python train.py --encoder_arch="resmlp" --model="model that answers yes/no questions on an image's attributes" --dataset="made-up road signs on poles" --train_examples=122500 --image_size=32 --crop_scale_min=1 --horizontal_flip=false --translate=0.12 --rotation_deg=10 --color_jitter=0.1 --questions_per_image=8 --encoder_norm="rmsnorm" --encoder_norm_position="pre" --encoder_activation="swiglu" --encoder_mlp_ratio=2.67 --encoder_parallel_block=true --encoder_inner_norm=false --encoder_patch_size=[4, 4] --encoder_conv_stem=false --encoder_layers=8 --encoder_width=512 --fusion="cross_attention" --fusion_encoder_width=192 --fusion_encoder_layers=6 --fusion_encoder_norm="layernorm" --fusion_encoder_norm_position="sandwich" --fusion_encoder_activation="quick_gelu" --fusion_encoder_mlp_ratio=4 --fusion_encoder_head_dim=64 --fusion_encoder_fused_qkv=false --fusion_encoder_bias="all" --fusion_encoder_qk_norm=false --fusion_encoder_parallel_block=false --fusion_encoder_inner_norm=false --fusion_encoder_drop_path=0.1 --fusion_encoder_positions="sincos" --fusion_encoder_cross_attention_every=1 --init="torch_default" --residual_init="none" --optimizer="muon" --muon_scale="match_rms_adamw" --learning_rate=0.0023 --momentum=0.95 --nesterov=true --orthogonalizer="newton_schulz_5" --adamw_lr_other_params=0.0014 --max_steps=9400 --batch_size=256 --epochs=19.6 --lr_schedule="step" --warmup_steps=470 --weight_decay=0.08 --adamw_weight_decay_other_params=0
Rows from block 2 of the fusion encoder of a small model that answers yes/no questions on an image's attributes, named by matrix and row number. Rows with one number belong to one neuron. Each number is 128 + 24 x the weight over its row's rms, rounded and kept within 0 to 255. All counts start at 0. Numbers have three digits each. After the name is the row's rms in percent of the matrix's.
Before each neuron's rows are labels from the 100 texts, of 14848, where the neuron reaches its highest value: "tokens" is the input token at the peak. Only what is clearly more common there than usual is listed. The data: made-up road signs on poles.
# fc1: MLP up (fusion_encoder.blocks.2.mlp.fc1.weight, 768x192), inputs 96-191
# fc2: MLP down (fusion_encoder.blocks.2.mlp.fc2.weight, 192x768, transposed), outputs 96-191

tokens: "square sign"; "hexagon sign"
fc1.394 089:125137145175108124133116124143117139142110164110076177097135161139151106151111150166114120087126111096124097185137149122109093097153148129170138169121106140149127118130113106122121138112121136092137141124108124163147099151148103098149121167105088106153148095108129100113167117107137141135
fc2.394 085:089139111101136154123106102174129141130133113130115078154134100155118154114143078124148167114126152158128123163116097166129133148135144157092104152127152143143127156168147168113146101137124098121118130186097179103100097079120170148142105133144129141120124130140107116145116122137141133113

tokens: "circle sign"
fc1.345 103:167077143183114115102135116138133109126081121130153142117092098156146143114146104130108051106134120139094155123173085155154122127166111117141125126158136139136135193107164140117101114149118135129113148161128144114134113137172060153093163106093151134123115118139117136156112131141113095105
fc2.345 097:182180117107154091145113145158131101124160112148146086142162120162112172171177154113150125100135156153182124137085088134117130147126110091172124165113131143142129149123134130110150114116112159108095121115128141135128146123134139133095115119109142130110150124090136114134124097150156140156

tokens: "30"; "hexagon sign"
fc1.658 051:119155118121100122098156200165148141151122151118134140153129134138102075091124152118174092122156130138111143166200131113110089126131169148120171099082124103160113173120140135139127104088123142128151148103093122115117119125119146162144123140131147107132124109122114134154114117111131152164
fc2.658 056:160091144124126091142085136127110144132155116086097121146091094166159148141109100137163159174135133151132104158081143144104148128146102169096097162150134074119103149155124100106145160137146140139110107143132123151155127128148120131078146171134085114122132121148145142114134130128077086129

tokens: "arrow right"; "drop"
fc1.406 099:176132136118120118100136139113138128134126140150145187115149143176143174117157144145113106135102094114131089117109119106152140115117170128123135152184104117125150132138093112110111128125115122111078115109183114123145110118186153138100079161140121102143129142140135125196116157114122119134
fc2.406 108:142158089120109127141098106101131153145143128160126127118108115143095158141073155162155132157172160130124148107110139103156099087167110148111101105144141095142133105132162146159173113089107103127123122141096124102138100126092117094090144127127137116134151113122134117158115111138128167138

tokens: "white rim"; "purple rim"; "yellow rim"; "red rim"
fc1.171 080:145104129136152107059168113141141112151148131127065141142115146112140204100162131120133148191097135105119161124123159136124152176098114125106114142139116111142134125117093158104131115142079079124103151118123082131129111147119156143192114130133172134151118119114116107107103109128146128128
fc2.171 088:122105161151143096153148121124129153123091130098142081129168122134089140111117157115103067136154102095185109108119168134152156104133137091127148134150126124054138176069134139118119135101158145115170178147158133128069140123129152098150121155138126147114121159167156147157115120087144150152

tokens: "white rim"; "black rim"
fc1.497 070:112137106182092136112158110123118122113141097112124144168098130134143115118137103085146123131121111130131120154087177107167081130146137166104121136163121140110160143140140111145146127152124117157140121129132125121132157109129143065080075113087131096140119139118114139152116112099141115166
fc2.497 074:149151106125175157098148096119156113128132109112164139079153107127116110171156147134112143126098156097120071107116127144107128079099150149097155142169128136111068127123088127143135126124152084113127158143104131144112097179145124153079147153108155117119167112124129136133116171132146147163

tokens: "struck through"
fc1.373 042:143143122135148096127141185144091100097130119127116114137125146106147114120130078098120120088106155114115135124164115094108145146091156128143121176106130142160129144070135122162120127117161102156095132055181142092166179146116180106136149136117127122102145121157126141150147085129102135140
fc2.373 042:083145075135164129145153103119091085147135127138118162133125127117135142127104156131131130115113135112111116063130149115166135161105111134160143130137134139118175098166179110129112132164130123157102166148097136163129090147118140100163136151121075133139094126122124112122062135107164139119

tokens: "purple rim"; "red rim"; "yellow rim"; "white rim"
fc1.83 162:103148117148157109121171138127101110125131170149109121104159102122107135104105167141096142115117111120105124152154148098098144116120122199147188101097126138133117149080105186122146107125092148112129176136109184146095145156173121136164107131166108195121117134112118158138119107165144111133
fc2.83 144:122130154113110140139138136094117157162147140150116135135110101094187169114110127101177146123146171116123110138097152068140137122117140158125103153134124118135113078170196150136168155144160098138169129105134138127126170124109124105114125120102157114141105140150120119120163137099162152104

tokens: "crescent"; "E"; "H"
fc1.477 126:124148075155140120134137127107131134132130118132122110097131154183118123148157129135117114132116135138097094128127118098122121136157160151100078125140171133124091130080162115116070170119154105137162118084120151136168083123163159150095113097131138095100110108087172132116129155123140150177
fc2.477 139:142155139120136137126151131149103135156122115128119146144158132091091120144141135153154148139118119102141123111130134157090111077113157104113152176195065137115126141127150093128098114156124153139136114123203179088137146132138107121175132144104159096185119126081150136165129111110175126127

tokens: "pink face"; "struck through"
fc1.40 047:100142140129134126101105143122092135132121108141141161167075091122119133099166123145146085158130117109142150119159147148148139130173091152072130117146157159117125129088106152117124093175164141115170150092117146115118111153161154068101119133181146120129131112125133192149134120145092131149
fc2.40 047:124102120119105115120129138171092134116106140125179124094123140143084142135113144103114114141122080154102108128115134137102169137082152128095109126129151161102135157112098092135124139141118104138114110089123167095114145167153115149095134148126141078192156122130124105100156116143161105121

tokens: "brown rim"
fc1.128 069:125103153118117094137092127157185147147142178117111103113150141111113176130117138128150110135152100127099143155056118102163122136111121111103143147118146129100138152136139120179140129166126162070100122099127120115183128114092157092115139136104101131093144134130107101136149123102157091140
fc2.128 087:098162115145154142148126136145153151115114093146138118086109156144089107152104143142112172172086141141129141100138121123094162126118114119130104102133124112123137171116127144144085141165111117084150114101088102120121123158102100151165096140129151162132084129127093138087115081143137108132

tokens: "90"; "%"; "50"
fc1.646 135:093115114104165120131123121156166127153151144159153169108106153098096152093144122148145104131125130063101116125145110121110134097120139131117140112112123165170153168150144150127129137093138088101108157135127132188144053178129133145117111121140142130103142135107137162114114114130136121183
fc2.646 136:082077099181143126138136085153119134087130113112110108158138143094120136135140144151137112099186167154133136103105095108114175115153129147079127150135167114102145096161132082113128099107183117093139111122146134169118096115138146128140090091132120131126137144134126109119146128144090166158

tokens: "purple rim"; "white rim"; "yellow rim"; "pink rim"
fc1.158 124:123104094167115109099148172114134124084114139137131108167184122134134119112120125124102120134125104134112144151123164106108092138156096180129173112092103140128084158107131152113145146155128115139095153122140144155151150147149135164193143117072117149120123149156142144175151124122121102172
fc2.158 125:111161133089142127131179119131118101148162146077152103094133133124192121123109148124114157119149124149146144125155136077096147109137139143123114166152142107123141108145134141183129127153119123131162106138137110124168127139134138084080126119164141166174117138109137108117136102146132182080

tokens: "circle sign"; "hexagon sign"
fc1.212 093:157138099155098127103124077131158105173126143127135150134143114096102135109147138096129118146107109160141139140107111111200134106151115130121103164101103128172141118132136075167103147118131106142190099128157167141131117101130074116133158155152125104067103169122154157103121134141125112095
fc2.212 107:118091156140145126144138080107108128073103156104139124137123152146084122112143118128082156083132162064131106149135125131082146165107152139118096159135145090115129128088127126099132171096153131121131145097113115123168152133141141097153116140150138121154151169112102116146116134144136131169

tokens: "arrow right"; "R"; "star"; "A"
fc1.760 048:121152110118114128127106130115117137068067120146118125094154125135134131092118106148131162098149074097095114147142142150083109151134136124125131104160191104112142156118124135139143120117121100135114105150129126112148111160162108143107174175112146131153129114130124115112131125085097135151
fc2.760 053:110152105141124099129172117116136146164153115165113158151102122082125164137173161121145053144152098187170128122140137123173150127132156120114126170085094158080099143128125148102090128140117127101171149158110103102110147161085142114107137094137143116111115148131103089110106126135149091140

tokens: "30"; "crescent"; "H"; "star"
fc1.458 119:126122141088120120149156137116151125132169157133152140134120145149135133076168129134165153143122158088158120142138133138098136141128152135126106132125139094138131148158171162120126141109167105134117126081105139163138178136139154100136167091161101166100139145115139147139096115121124124145
fc2.458 120:097103136153139160104107140157128139084160093074119140120144157123113151123136091094113119117157150123145086157167152123112155104112103177150108162148111163128110124110132095129128082123142108098112109139113140152083077171091100144145130132153154102148163109116107139093094143137109142115

tokens: "pink face"; "teal face"
fc1.365 075:120106105149153131142118109151104127158114110113134104159129159099117140149110131133117099124098141096099141130124121098117136151113186169092109095123132190124130080097169115098129112102114121109117163137131144147116148101154137132138116138121151139135121118111131122135127126141087135105
fc2.365 077:103108109109120108166106131131089092158138121131129169062106123161115129147128141105099121162097111142110142153143113103114141145084144124107170097134166130128134118084098127100123115137134165089109163155156146085148136154137115182112158122095105111139094127139127196128137156107112120102

tokens: "white rim"; "yellow rim"; "brown rim"
fc1.604 087:151116131099113095110147098131105127160148090105125125114135146094119139145106115134130153109211074125141094082114113163099141107134139135173118095147113145144112103141120155131160088141141143083132141126110106173151153103137116103132091115184121122156136123139151170145118110146148101156
fc2.604 084:105104145148125150128117108118152164138147106151139111130133081112133141134118088145132088123096157130084130119127162138131148156151117083086121171122125146117110117154162105122105165086086113138137153103121144136114102145117114121116142122119173113121141158170121127149136117121137140121

tokens: "90"; "50"; "E"
fc1.291 083:146113096134119128147121115111130145157078114189112103109144130164123137138129142128120140154135125131128124100132174118085118053176155171134118131150136102089113125154119097139150173079128127101169133122139159157124091119113128114132103125148115125102126114096151137111098089121138134166
fc2.291 099:148144136146154151106094134121119150111104111138131146118140104155142135138151088152101120113177118118116113138132138116141129138140135135121122129170094146149123074143135145151107112109104150132128121083149099089106111136163183139098158142116110122135132140123153101174176140128141139132

tokens: "brown rim"; "?"; "white rim"; "B"
fc1.735 044:112119176126184118094095122119143135102148119117123167121059134116136084087151140116106087135104167109147154120118122141190119163110134145113097137157122188125109154124105145119099155131155099124100113104102098102136127129163176147095113117138120137137118121163117106112107102133132101114
fc2.735 057:129159071168085153168109095132120112164145094146131099125136122155130139161090144099153115114120124161087122132119139143089128110153162091199117064130114109134139111128091121140169112146129158127134124174132152164149113135073142127174130159146144114145120100099134137117155124147120146134

tokens: "white rim"; "yellow rim"
fc1.699 056:147130125166136138082169137135126138151133142156133116120127138090131101165105124123133120171125105120138119133106131080151141161114134136103137132136120145104107144156146134093112167102165124122121090171110108104150121139089096143156110121131146149111160113094112131166162131164133127169
fc2.699 054:111106144078164134131090130110100122092117150060108161172122145163094195122124162151163168114118143129122124131117123132086124111140066119123139088117147130103153153122126111144151128131118111122108127145088129140112106131158158139134110160145108102118131145149115098118155179135150095135

tokens: "pink rim"
fc1.685 105:106123142125109147147114104107141188097132132142145088125133137130137115129113098105118119150115126159110147170111091157135144150127108121106146157148151119143194129132137123132120116111129109119142151147125103155100131150085182117091160088115088109133131130151112127114097147106117122161
fc2.685 102:111127130124144145140107173117142122138120126137137123140111097135166134157143120111146112149078139135082135120123156120159074107117139151102121142176138141140159128163142131103157143128198088153128125123116174161132113086105106157087111140111131108153134115141110162101064125109122170099

tokens: "struck through"; "pink rim"; "yellow rim"; "green rim"
fc1.336 050:186135148114117126088164115141110185114169111109123138147127140117110127146121087129117111096120127099110121091159126090109129108132072143115155117080127130104082140143082158173132123117178136121122177126120129162115177176133136126120106142123125129131143133118138119098161101142139139092
fc2.336 049:085133136155114156134125149132131131164131120109145132062127138155146144091132126103094102127118107147107117091115134162107139164136157140138102105154149112089111142169149090148119166147110095140110098117116112114138080112125133077135097091123188138169106144154113117121087105153116122127

tokens: "brown rim"; "orange rim"; "green rim"; "grey rim"
fc1.610 135:159142100129113119097150072140150154147162119104128115101106114162155138112132129175109133111124142084101141117124156147183159108087120151136136188128097172136115107139152105084127134124137121075125122155109177112154139126142122139094096131156147123131145128132133094085144075126104094120
fc2.610 140:093095126168136161143141184113148114123133133159077099142150117148149150127114079136123107152137112172135131089099143133074129137106165142156120091177151097074118139136122152150147129113118146152100125073112136163096175124153069141098123135121124154128132127159163132144136123158166124124

tokens: "crescent"; "ring"; "drop"
fc1.208 097:137123133134130106149172157123154128115086068096171118163140150129132098105119096144124174120090158116134115136120111117102109095096155150108171138091113164145147150121146122099108140129113123153104155143092099134090137121114111102110110145118154144164098144123126110130120133154146170127
fc2.208 092:147132154153118105146125169130113095137116136101102162134107122160132119172155101127120129107102159166068161156119141155140107134091156118128119127085120109116144125118119126085155148156141159096134051134132162112157123123148106141111100079094133127141145140114149117119105108142114062103

tokens: "pink rim"; "brown rim"; "black rim"; "red rim"
fc1.617 061:087140144160108123149114119123123101135159130132133124101089149116137135132090138133142102115150150142100157077114123125114163080111145131157152109173123113118139135100130094149107076131128169147126188115125164110111100160123135166159127089121127159159089116130108119091084109132184109140
fc2.617 066:133152115134109191147131144158179162120122072146161125132163092151147096100129135142095153098141165099119093149131124089121094181132149107151122141102088161142154147110127187114116124140115150129149133107134094108130112138115143101180132166135174122108126183131118086125120122092077174136

tokens: "square sign"; "hexagon sign"; "pentagon sign"
fc1.43 094:108151144178117118126143150112109095111138114100112139142142140115110118128163112123153115121181140126132118117173069156120127128133160148143138062102133135148119100114170145146120131100104121134137128148135114135103144118115102145154126123122136139123105147154102125078102119102107125133
fc2.43 080:133098138126111120140202151112130162074122139140166152135115113129147095120120135095130123153161177109181119132152119153152130140117111129099110127097126097107101137134117139110152135089127137162124121113080136137104102169134132147164112156165124130086094107138105110162115138089159146149

tokens: "purple rim"; "white rim"; "grey rim"
fc1.5 077:132123135133167114103136139128125136154165109131135151119143207103135101091110108134100141155123131164140108107163132134173104097130173165102104104072128191125138171107150097126129129130137143116147092141153093152144128148102118172110147126093168130104116140148106092113087119136126155136
fc2.5 066:159190112147153137135094136130160120123109131160103156164143130099118135151156111138165121137141161152127099131093138132145131109109114104152108157151143094104125119150077098181186110125160122164112151137142130135120103110132173084104128164138097098112080103088097149096130144126110153150

tokens: "30"; "10"
fc1.385 063:143111112128131133121150146118145159150170137121155093150156160151132100120149130131154152145097121130109096119167105105113143103074132144147128140105118146089127172133142146102149099137112123140160121111102106138140116058114109140091177130149155079155111155135118099094169134134118079147
fc2.385 067:130060155111112101181109127123138162090150114092144165155107064104134153158144159121125152127114176164116148121112123140146156134171117104117122156141134085172092118115125116115095159160146148096117136131113106126122131172147145127106159137169143104127171134148106113153129109132125120155

tokens: "pink face"; "purple face"
fc1.313 086:131118117149135140116102093122135161117105103136156119189140158124130117131104142130095088166103175097083158141142127085127158152125167147080114129139148151095117102096144128090155139107102086119153164155125123147116161136110140186140091132089157137103097125137130136121137117099120163084
fc2.313 085:134107133083112089103119104123127118174130093145130136117091165117116066158183116090123145162085116128115162149122129117092147192172101141134113115105120108081128105103109093117116149139099184104136126090085107117131124118128136187144144122114144139126146174157095148128139171109130107102

tokens: "crescent"; "arrow left"
fc1.213 057:117120116099105165110164144126110124144133089112098093112156144112160108160153143135126189110121101120106105102126088108104142173189156190129081135146136114104116143126159146090138129113126094152153117114148121139132127147132147134139078138057149115160085166120105142130118098089128109182
fc2.213 070:113138102139153118148134123128131106112113111094206125150155105124096113102112161117123091101134124144127139116113139147103093114078123079114178096142089146160112169136109121150141127145059135129107119115097135088139143118125099120149162124190109126130120106149167133182155113185155133125

tokens: "pink face"; "purple face"; "brown face"; "%"
fc1.395 062:167079152143113103133139136125130118111119112125119118109124136133135163102131127114067117095133127133106138123144134101083127116175126168062068094170111143149188164114112151166135128115166095111144121132135081143124128101154135090137110131155124170123120148098095092139104122123145151105
fc2.395 085:124119112124112139087169102150097153122153126148117129113110124118109099161143114093175085159114097124146123129096118142146141110129116127176153145120140138128100124147191150126091136137115128126106096119105129134115130115116111140122118150121148113099135136166181156167109134151137110181

tokens: "circle sign"; "hexagon sign"
fc1.584 067:072168150141081132141177075131161107125150136127090152132157132144091114151109135133104127129135129085118141109167140122151108113109106136131142129165149114110093133126153128112127146139154078102112139120125113143174127116109147157116123107133163094135105093164123142146140109136157141130
fc2.584 082:087091086136074123123152152134127131134150145133097104163139144111114132140128076172156095127144109182123127141123130156162161136084130129126116110072121148120112160169172076114163116142131124140140169069144114149155105114096122133134061112161117146106171131163121092121142143107128105151

tokens: "30"
fc1.545 091:122134152178144110162133177151152165163133163141156126181119130069144151116156122121097139124112133111120156065158113115134151114112106125175124113099132135139122117138126147113138147104147111112109092156122151129138157091102104167145137091082134084103154133131172133109131118115146097103
fc2.545 099:124099131113164108134123139136144100150150125143166115171096141158120093149120129155149123128099150171147143143140113122123108126120128126121113119107146103165133110122116050109141116132137125102097160106126105113118147109154141157185117126118141138166110116130115148117180121167083119145

tokens: "white rim"; "yellow rim"
fc1.78 109:142103122087152103085139121154101108115133126102079099129114173122164112098149147099120163178113118146109164117148127128093104160128155134120116089152122151183137157091153166100156143075113103073165117076164112131175107080157157139155102135143161115143107143157100114103115121108140110147
fc2.78 114:143110146141107172101160132120149142092138159106111110120106102137102121147102118131171108127126154110165149153084174094116108101118106118121118143100112164128089116115108161156119085170130107078119162129152174158127144174133099108137127136100093134108117144104081117123089118123134117155

tokens: "30"; "50"; "10"
fc1.129 137:157123152123159104101165123153133140153148128179109111159110116131167104160157088117149163114094151104087144152117114107113127143103156164123107103151065099129152139137111167115138105110094113091097144156099110091099156150145115183157143151150152169130138144130128081103127099157139122109
fc2.129 142:117137151147096083138062072144055147163133109103145100137116112150131131103120099118116090137129134123122109142125143145157120118107085146138116138147139155090142146127129153124089167120115113145103119086114174127125113110135154130126110136097146145133150120105145158130109123117138134144

tokens: "circle sign"; "pentagon sign"; "hexagon sign"
fc1.342 107:154145140150073146139151152115113119091102136098114126118151108121106115129140098150147132132184134157090117127120097128142169140124124154153142122099129125161126146107163134105114151106123121139134105128171127139100132133136120145149112120134106129099131098129085093138150104112138145146
fc2.342 095:130102152115130128158125151133127126094134127102187140108119106136125116098181113148109163118119159140185176100115099155131164126120122137128094112130108103122116131139135152140185172082117139157149121152129119170155101121127117126148156146173171134088147152103141127160124158116134164125

tokens: "arrow right"; "heart"
fc1.678 147:121129105082104109118151136117142092130155130140139188108117172173135123154084090148119127145066104147103150130139101114137145160121115146161149108102121102103123116157145149108161108115114092106149141149184106164118146119134146135148121119164137103185156130142109094133103154097070117150
fc2.678 116:121138139121145123144130118099116163144138107165137123096160083106182139103134119087140125159091117106141163100124113129120154086118128152100165171162140107128142195141129124130124160122098088112092112125114105113150119113134122151152119148138099112150107143077135132147119151126144161161

tokens: "crescent"; "R"
fc1.673 117:083114146108152138146181117080131156090159136154116127155150133141127110109156122122169122064137146089127066129126167127112186131116161150125110127118141137146145127140121137159093126134133121130102124152128100175106118114113157119115153132106136115122155117077099115128115113154101140110
fc2.673 112:105125135137133148108105113101128075157088114103177156156128163108123121134115160172151137129170148137127132121109120093182126115145144112114115132097132110187119128126134131127136067116119103111103129100106125130115145099087171120120134154138157112135149179109144091123136139134160150108

tokens: "30"; "%"; "triangle sign"; "grey face"
fc1.99 060:131177107161125170163106121187126117170160181143177139148097110110131095105120132117129072113164135107116134104129131137133114124157129104123124104117105168139113109120108143150109136114169120095138065134117119145125080117082131134132136135155100189123162113101134169109122150101124128097
fc2.99 071:141112183136105138132114132095162136109103084136139132132154157101098104151117138114174160162108124157135111103123114120145135126158108137138104141114203078118176131100139117101135127125121162115149150121127112168103128170110148109165113131142181080150113162136175095110138091159083127136

tokens: "pink face"; "black face"; "white face"
fc1.605 102:167111112143144158153100098124112108156125079177140127156108118134152107155100126142150110142094157105100095139139133115113137136129179087117059120098140141119119110080112127139129152133130101132095157123132111175165121115123093166158140165078120155101100126104121135135176122116060124136
fc2.605 112:127130130103138092124133163121128104132134128135114099132114129105111077150156124137129107110128150140136143110146137130139160173204145117087074129080151139090139124118113136131143099085111152080114109087131072143116121150132123104140111135156138132153137147121104146134104108141167139084

tokens: "brown rim"
fc1.592 070:128137135125097061190138116133145146154139052109118094108132142125125121124142120140160105148130123152156113145111125151108099119112094172146126145045134134162136148165147149135108174152124136134134128160125138154121115156068144084107127144105121114131134094095086166105092128110127109134
fc2.592 083:146151140126103103077114171110093101102148139155133151129115179109117119106141115110111176159119130147136116145117140143151123144087149096098121104152094082096139118079096119165132129142134104093114105123126124085126084104159119171179084156129099135102149165164145124121125123097138083161

tokens: "30"; "10"; "P"; "50"
fc1.762 113:102088099091162124118155138143120185108154136109143121147132119177126092138099118126166091109135162114153135126113102086087119128142106123103154093130121181118139123174165102165162104122108096110144120144138075151149146117130112114111089106082096130170127119141112087108160173137125150152
fc2.762 120:134121123168133139117138117073168125093130083135115114117102124093185132125110170134137129152119141095109123099107134116172129114121122118157140120154123059118067165098145119096099129124136107132115126165129146152091128131107081098103165160123172079122121115113148156117119134128133108130

tokens: "circle sign"; "pentagon sign"; "arrow up"
fc1.752 054:119176154136117180115131092129132146136079131116078084141128143147084142130134185122146113131181124134117141158129120100125131129126162125097134119121157108107146118141115175146151111146155144169118163136111105152132128128163102126134121136116121150085130128126138117132121143145087143160
fc2.752 060:137116131129124138126116132157121136132103106135139144135149121087151131124115107110166111116110108160150076082116100133151081113145106133139140144162154105132111161165113098115132170138133136098143109153143187112144138123114154105126100121111086150127128118113135104090133118138066119081

tokens: "purple rim"; "blue rim"; "black rim"
fc1.666 076:103084156127098132116146152126117090107113093118148118089121167131146099180121150119150117130176083086167161099105135147120125129129105120135114122148140179182129146133129096118170119126106123134127128113138164139126159156122154125147126114124108129152083127098109127094115150081135122191
fc2.666 079:142184094109176139143116171135125121118159120132112108127133102108091128142174142160088127136143168145081108133101122128111098164094122156161138101096094135129136116124122169135119089109108145124133140077132154105125128108149079101144130136113129149121157091136099173132111100156123136099

tokens: "purple rim"; "black rim"; "teal rim"; "grey rim"
fc1.91 104:136110117109121136152096137118165122140112122122143147089089079110121124176114133125148127151127128135140125161109126110154066145086102152160155143148109153097132137108092170127146160122145130116110154130134125132124130160122137179117138110083127163110117120136145146104119124101127114218
fc2.91 105:137082121133108138120126163134146119106103097142134150146141133179088122127150080145153141125138131174096150124125142122130099115111110088101151130125128140108106142155107115132108129148072106150100106127159101090148135134150088159139137118160105128102141184123147121125103131124115141126

tokens: "white rim"; "teal rim"; "brown rim"; "struck through"
fc1.281 130:120142145092132131139112139106155128139148135136158132098128172101123108133159148105137097137141123163095113131111181140166200107100130119134127131131109142170103165146176132117113136125183130163133167083124112113132146139154195137095146105125123126089105120184106155115135087151126088138
fc2.281 127:133132177114144123168132116148167095141093101128139105106168118129113075138114112100127129127133125108102145116132139152166115150124132129087122099133146106091122110110096122144130163157120169148089077118121152121094155139118140108167167148100094119147106172120129139135152131136111145093

tokens: "pink rim"; "white rim"; "purple rim"
fc1.267 034:113173166135124135124118171158109086126101141125145146146122080087110120156135112131106117151120169106104122121148127139185123175161113122139154142135086158123177158122101131148153127108121153139170109107127173158148134104112122097115112102131062123076115130150120160171137124113151088126
fc2.267 033:130097103062143153086149135062149132123134154099144157101091124144124165111152119108166133118122131133171082121098150090082156088129106137167117111146149142120101080114150104162116102131126097144091141140113141138123124154112136151179131141138183146147122190090098082065149133130087125108

tokens: "pink rim"; "white rim"; "purple rim"
fc1.309 047:115130149174112169136128176175164100103146145089123117126101134096107087185112141128134099132101131143102148116105129114150151132096166161097142113114110141093159152140128133128135121148157168139174111104135129147098095145095108161090115099098159126068146125151140137120148083148094128115
fc2.309 056:156130126103125130123133130133144091134114100128114167106143112130149174151145092121157171139153108134118119105119152148131126143140114127138101152163119106169101159104087101152149141108140109158070165142119109153129135135099151115169121140154111132115102120142174101127132107117137114123

tokens: "crescent"; "triangle sign"; "heart"
fc1.708 094:153128115107099149114142130141066170142114131141142142158166111097139122128091123163132150106130117158120099109119131117112130137141126119143103125156097166201134091157108106096087150159147136161163142126101124163159118104106153133143109130132139126143107126127170131133088135158136143146
fc2.708 098:142107165125140124106146132124137135141132160069102150185112151146145078130110140148118121156156132100143138135147074132110125145146102166082144150138135087114126165089120094161131108141143183076125134137122134110153140091135071131114095118168127160145140154108145116140138100098132115148

tokens: "white rim"; "grey rim"; "brown rim"
fc1.79 123:089133154138119152135135126094128162174148089076129152096141089107188100129161130146109093140148105148117131104112146122147132129125152122149163102124121163104120158173111081106136162131145114121130142139117131116164110118152165126177148090127102123174093132155123107156143153076131126098
fc2.79 115:156106131085157117142135149124144100131111131137133125147146150156102153123123101123127139149154146080163137145129161118115130119163088128100148136124102148117078147104107165152168107133111080134102134166134128107074115125162082071152163172122108077135133160159147135113147135124130134132

tokens: "pink face"; "pink rim"
fc1.122 101:167106107136130103098134118143167124124140159137098137127113130098162155120112138146150113079152161102148099130170117149139146095103089130179095149107125150148107161212132128123154126095105085113145136123132154103145147119140110129136159120082122130112109126156094148111111157109107096144
fc2.122 102:130134117162113112097145148091127093122135097174187127145138092130106175111130142127143130109137096105134141158142135110117143135168115131141144131112102147102166105098124139171172149165128171125078120138109165107104139107107136124125103134100133078162155145159088089116122148110113159136

tokens: "brown rim"
fc1.679 086:079144167146147111145104133098136149165134107117172121137141126153077140113138102125167160185146156131134120139117169116108123100109130173102145152115136102113149149135107135145127156183114114137100155109099121142096092150112138134098118149091105146126143104114119136119141166125151105166
fc2.679 096:140129114097132141121124137159137136123130155139131154124132198117140149108119105112108136106133080164106094098080160135127141150118092120147134067124087120126136132139110100147097128118124115100157089141108127072105157093110102124158126110132116162123109149147103103088087117105150142162

tokens: "pink face"; "grey face"
fc1.248 078:135150102168137132140131138117118120139104069172163119154115117100166095151140119090116116068108130094119108114126147133122177170099160124135095123157112169153146088127145100092165132150124123137142148116100165128163136125115097121131143125118159175070099096139121153140122107109096140160
fc2.248 082:133142159149149130107107173107123096159088105154139167095100153142092143155105158135133141165132101105086091137151161111120126138121150080149158146079164110119161135141105138119116135154159151149066104136134102157147132113097170111121116172085114116103099155111124155144122143131154126103

tokens: "pink rim"; "grey rim"; "brown rim"; "blue rim"
fc1.564 079:125090111157132096124121107141169177158140108136153139117136147083122149096102112114136161141122114130153122170109108154182135163125145152146110100133132160126146100158142134120120132153106147057114104148141149122151125113101131150115132105071120111136126127147146102099106143127145139160
fc2.564 078:093164082139141122159112162115106136147131165125151121128145127100163145131102148125133148180112142148105159140124124097165175101130141137125120132148183087072162071125111139168133145133083107129140128156113116115167098144139123146079134121150083115121103143147112146144121147112128129109